Weights of a small audio frame classifier.
Data: trained on strings of digits, spoken by a formant synthesiser in many voices, 39062 training examples, 5.8 epochs.
Rows from block 5 of a small audio frame classifier, named by matrix and row number. Rows with one number belong to one neuron. Each number is 128 + 32 x the weight over its row's rms, rounded and kept within 0 to 255. All counts start at 0. Numbers have three digits each.
After each neuron's rows are labels from the 100 clips, of 14976, where the neuron reaches its highest value: "peak on" is the class under the peak. Only what is clearly more common there than usual is listed. The data: strings of digits, spoken by a formant synthesiser in many voices.
# fc1: MLP up (model.blocks.5.mlp.fc1.weight, 768x256), inputs 0-63
# fc2: MLP down (model.blocks.5.mlp.fc2.weight, 256x768, transposed), outputs 0-63

fc1.685:164118104164182163159169148091036054131116102166114154146127180126098113062065152105158152112150167149122144134113048116138115151117143071084100096094149101127142105128152131138142022170186150
fc2.685:110160127094151095141091173111096134189146124085139122095192090123099104139146085101143135096134075118154120110144133149100195128141173122168085143132159174138147118143048092087149148101074104
peak on: /aɪ/

fc1.322:137133107130110132118164081156147161140149159114132070150118125168125173134094083144092154110167141114101149082107183086159161143088199088178107111108103025104121117126159121115128156144123091
fc2.322:073126146101130100148125127081148098133110156126071115122049167091170179152161190113089112113133075127121112130170157117133081109178094156116184175162136145120166133156100110124145081142116177
peak on: /t/

fc1.582:121124135103106116152168135088072068168142169098100160144151103151145105105148161046195156167128166150123088123142106138142186202131154123169150105179170153101110138155152116182118113151129107
fc2.582:097166159105176131079027106129146237122139120152146116093157114131130168171121079132156126158079125087146132129118132149146072126111057097117135144140106112148108139097180114105124116124126069
peak on: silence

fc1.419:059065083126153179059148120110178086060099155103134132108102169146114110127059110103119093118135171163117100076156138095115134167135137160131117179108141152143111132149147140099143144173122114
fc2.419:204133129075104132149092149180129115177097081114123172060135124103147149119175158131152117114105104119122186187099168129127135029094152083115113130111200122126092049137061081068151106159111114
peak on: /ɹ/

fc1.93:086162065068148156116088121125163102155154149117123123104121188126107115169141112173152171084151056119130169159169134118109162160123094124141137121106137098125111103185120157080096107112157174
fc2.93:194125187152130127124161118078107106120168131185125128116130173121084093175110093094055153110134176144108156137137106098091135129103095142127132125190077166115115105119197076125105170103088097
peak on: /ʌ/

fc1.315:184130159185128141108159115151089095109129183107134065140135112144117153116177098108136146104146151126129138102129193140141169073096136111101172135137124113154138143120113125096154129119177081
fc2.315:060116148142204079137141122120112118159190151132120143093126175117151151132137125144088132158091197128079157136124113023137117110136087173137119146106119169125109152097134141132141145169144148
peak on: /i/

fc1.294:193145114158167148115129121149129141100072119108053073124127099112124122173123153093023133105134091184131163081134055107171138109148170146176082104105144140147106172107162120140114155115031103
fc2.294:113148107088071128151069170127115147136119097152121169125140165146149110113062084110182113121148166117152118117147118068156168205171188086140079131172064086112118124152108169135149094126218118
peak on: /i/

fc1.527:088107080161096168093115163145078160173183116078136115094133162144124120092142119144130152107137074181111028160092085160127116155142131113138128150113165152094114145185179184146136110176172155
fc2.527:115129094097138144179124116105161131128173169202113109103162152088122100105125091093095117167089110102141140149119168091136155080212111121138125171087103101121125098120139091000154126076092100
peak on: /aɪ/; /k/

fc1.261:122147170124112162114132071117152153156148131136107130130125139088098195145092072097142151090077128076118159140125104153173166125119116150141125112124137128049159106145152163179161150112115145
fc2.261:076074125151117143087089084140138165152093112113090164140091133105181140154158220179183108099172111163108044109121181134118132165134120110092174148127036158186096167102104093133165165175110155
peak on: /s/

fc1.533:172071102166091162064113198128152094117148130151158046084111164107141116146141137138097136099156119138131166065182151153093088174087141125170045146137096153129155133134107161069038161121102126
fc2.533:086164111095140088117160091147149154085062146145078148126167089089154069177063165124085153133099124129171098145156160169151104123083135088084193095153115125141131116203126141121174146115155150
peak on: /ɹ/; /k/

fc1.544:121148109127107102155168109131091150183174105113163133141089133147127113068121148105103137160091107115188117128129188184150142133119115095175088110114125132108115109100121181125142112133133107
fc2.544:166133186193127164122188100105068067162100114130072156174137158101113085106082151123088154108088139143157104121143069071165151133101066057174189110118138118100120118170033129082127102122160118
peak on: /ɪ/; /t/

fc1.542:127089105127112167154127070122105072104176138095136139125149124125139129187087095141129119116082149148133156058124095090096084161102145122088104117221158160135092151120167095114118115096173122
fc2.542:151163163192104143130137137132120162101151160150123141079053160133088139102107133090158102110117142091155147092151132188127173120115062121119098148136097137088142135122134199122131145149134147
peak on: /ɹ/

fc1.333:197105176114127102056104133113088141168078142150148117127145166208099121160072151077150159139173124113136110142128161115089157139150104121138199126093112108117152099160087148096095156067091104
fc2.333:111091131122118107144078133169231104116141127145111196131165150107118133149159118191143112200137133116117136081180139130169083130125155160151165109069103167171080137152113157175183173073151174
peak on: /f/

fc1.583:152139088099091185058170123133130115141111156127127047096118071124158133158093152139177158165139154157156190174075147106138172103153095136095136039142120087068128132117121111146083155124127156
fc2.583:184077173163102143156144128154081143195147101114136119117150106176117157171140134190166136124105126169087124138150137148110150090128094122147146196150144142089112092103148085142105083144108042
peak on: /ʌ/; /aɪ/

fc1.212:136163111062079145115129111126180126106084151138175164089136063129152124185143180103120145149130082127140039119137146114099157123087118124110157123076108122126141156099119125131059197156174148
fc2.212:166084118148148113129089177138129151116178136201126107119149131117169097146146094076049141107087103134133175128162050134112114162122118092085176144108122147133127111154134175097198123171116146
peak on: silence

fc1.153:127140100139129137138159133172133135127152163169096179164083142103165111161118124159138162116099084104092128065145129160159117093098205140197153145103126113082130105053158076112093105141158099
fc2.153:125113190157227113135080118075098113128148198069111122113162178133108186117127127108130093128119113141110177095072135103109125154148101152122087137071135075130137152135122088106099093097148081
peak on: /ʌ/

fc1.324:150119129119088136139143102146146132099085050120093129119181126075166178130107125105119126094105086119150157104199104082144162137137140200145132127083087129105099067077132112193120153117093122
fc2.324:158103127067146156145098083157115157159144148108116110133152081047080092117175139097181112063127127130129144133161076097081105161126126079127181173167110160135033157240122118096096161157122123
peak on: /t/; /k/

fc1.82:103132132138077099124072133116118129117082129144096143120128137116116172137078111128128137161124157166113184153127101113099169110129148082126180106100107130096116159146083087128087131106103175
fc2.82:194098175067142148132100135110131147157164134129092113167193143148093066143081110092145102110153200131148138140096101094143177201140158083101154101148073102128150141105081130095239032136111113
peak on: /i/

fc1.90:128165144118135127153156157096081133173147165133091083162139128114153145135078073095171146090198093157164105168114127134104170143171089119117129113136154171135130120087121112132111097111121081
fc2.90:108005136187116134133122102090118136111134175180091174136099113122149162074098143106149092137135131046149141173110120158082124095088128164074145128118179154125118177175098128094150182078079203
peak on: /f/

fc1.326:111129124157117141142122106072123157099171059121150046114186127075102118175110089110154066161159174117199102160159084121123147150107164105126142143181180136179148110076160094175180115115121160
fc2.326:182117160149143152144167160160127100100153122142047086172103154119142135156066114125105130144136137141111097120196156100120163109107105097161118136145123087121159130061126171193170138130083161
peak on: /s/

fc1.661:119096147122104112121107142108074109120129105165094128125204116180118172112153092098136114165138120151152134144071146112100145150159084124120122181087164112163164118212092140106046087204107095
fc2.661:119100150072091143083116155160181139135128148101154138169126159072181133126130101154177121104079097144145185155162177153109092119172163115181136129140138126106167146111159163092107136147099136
peak on: /i/; /ɪ/

fc1.299:152117172167072104105189158110102134115128138124097156114121148048095133120161124203076169094109140085119095160098135092157199109120163173180132077122102139101135115157086166102132143128122108
fc2.299:026137166078163121128076127134165140147113134127138118166155134165181123138113147076109092141150131177127066135108130155076199109132073100103108157126154068082123153083090079185112077128116195
peak on: /t/

fc1.558:148155093129127157135126134076150076092117061145166111134083081111158130156150114176133114147087140117115020154113150120188214103135131207101176042129097098162119057130098167179141160117149133
fc2.558:115104126146135150115109184159123138134082049153111087122124124129088099175131160095165054063117138117143171089190090149134111110099153124141126190160120162116123127080094152111142154103032152
peak on: /f/

fc1.570:128069106122128128167145107164169169170142171161138069126116060124144182039186142139168156135171132151102123118188086149094150102135126169089134087147136142154111157129139116154111120131122093
fc2.570:138124138201167139118116117076155146083169139166075133135133136131166133123149118122169103106144144166088170132121137077138111170122118081062134109096114129122180138149145179093128084140138084
peak on: /aɪ/; /n/

fc1.57:161129189104097121115098074083086138128115152166182071171124123100098093176142082085131141134091120134143073161146146114075136171157096086101150159152112125149133093170163090178130059086202178
fc2.57:082105121121159147130159143120131108102128095189136187100120077191132133079114132174070217088137105201137096090130091106149094042129081183122120082128158185126129142153172161134146150163076087
peak on: silence

fc1.485:113143078144127047096147096070069110164117180111098092134118129125124143090099138153143120125176074064093113093105169091135065153067154144136144142107118135099165125173119099130129115178149119
fc2.485:138103110162131129092172097165113157150110088173121128078125148171235097100181126060152112110149099151137136113144117113095116151107113147078162084064143087134139125142148110107135067154175170
peak on: /aɪ/; /f/

fc1.711:118099149142118089128128143084117133180150104133170181138108177143130160110139103127113086104084118128104128075077114071133149153109177130105067135134175179147077086118164098132114079118120143
fc2.711:045144175182076164119080119124136144123077120084151146168092132116115106156107106140212105066150132142144107131216177145098096140135116147116155108069094137140113140131143124067152139117101084
peak on: /ɹ/; /n/

fc1.127:120135146159109111170146098159160105118102183084113112142094108135112086127109116097136081118124057096106142146111136050096179104096193134124167143101162129145137137124205111163194127083131064
fc2.127:125137160118146110068115099121096113111132114151136154126122193113102183160109079093139142117152139159137166112218127160137102128153153115099197084122137024140094107147135066126078117151133120
peak on: /ʌ/

fc1.566:132096158111132144177129053124057148095177161172165130161103098110120155077131136123109084200116075086141169070097140057107072121110190175137123119161044105155098147097161164131088056123107077
fc2.566:163109061107068090112134215120134110102161191095180131183109117143104117166105096110185110103129107136137085110138144103179126117102115089142100130096153133120092194177135114127109069161146113
peak on: silence

fc1.665:182111090153145131080025105124160145127136089115127118104109163161147119117141195105138094148068115119171124112083095123128112152165168128134101128191122148069149147135175147111112070106113129
fc2.665:123159151090114133086142090124075082135186152115123150130123118124134093160133124144158122101180141127122108165109168127136149086110107068102126074136134117212088106112158161071096122160107098
peak on: /i/

fc1.163:110074121153098089112127117159185098076138133128101095154137137157125130150137106058098102116150136145124100125110172109136141151104173142132131110129139152084158133141088137156131140136123201
fc2.163:088127082058154103126108155117162171120036171090134107107123112105191147099101139154125095099130074143134111112088170178115107119176098125038181165098162135140138175128097135078147089108174177
peak on: /f/

fc1.727:172173076139193118120131082105123139087102123079082149117152142067131130135118154157081100112062117121170110135139135074112130160166084165135075105162119125083101160143136072067174168166120132
fc2.727:108157142099055134099098155115108088113190133198152178174098185134121133155120120164077109164079179152086165133137120154093143067134125089171156170186137111135076066109135148171094157098154167
peak on: /ɹ/

fc1.249:147047143049139089128104109099133189129138100151178115055099085145189136109157095166124111100161105118140100133106083100105173119160120194119117107160139084159094127143123133123087091078137091
fc2.249:081133173110056111097139108059128098159149129128125137166101170197136085084114127140151168157100124023132130123143159080168163129168109137129130133127151103131119086098144109139119134166136194
peak on: /f/

fc1.663:104109094108129110123098088121136076127165139138097129129080051132079170132165113044103163112126149094143159164152156214082173154187139136133137119097158132148116128162139117076150082108115099
fc2.663:181115157137131109118139141144109091138113076138145181097157211125136151159087165129196157165099173128090127122140156078122104122114163074092146151087151191161109100123145150120086118071124147
peak on: /ɪ/

fc1.216:094131096108045065156079104145100062153136113119107084176167125114096131084143144105170063160173097127133175159196111080093152170143100090134170108166185082091069137112119116139144133126144154
fc2.216:175039220136119141107156153137092196082066160128134159138150194090097116119114129115138135102086196123130161138097110185125157165133159073157077070115104166097124090077128148099078133150119109
peak on: /i/; /ɹ/

fc1.75:136100112112085069108144184122151072113057120092140091149093158084109201168134073095079092126063107101183135106094141093136170104105181153076121121145127140147129066102161100108135186163156112
fc2.75:113079127136085145147098152200124135120130185115152154124113121140127077165084170115142144121141162138173110121178144111141124157110134121119158141126117143162173187146120165107102099145127121
peak on: /ɹ/; /t/

fc1.484:120085144083176128139099125174103184110112125134089149133159075085108076161066066057133169133075103153116133122127158069178125122136115169081090111067110141083135178113161121130107109121136151
fc2.484:089132103161147181147092142201093120105106088115116116060142153130084137172133119139146122065142111184135102134174129147157136102096087093168132113147148065145112094121164093113092168156092161
peak on: /ʌ/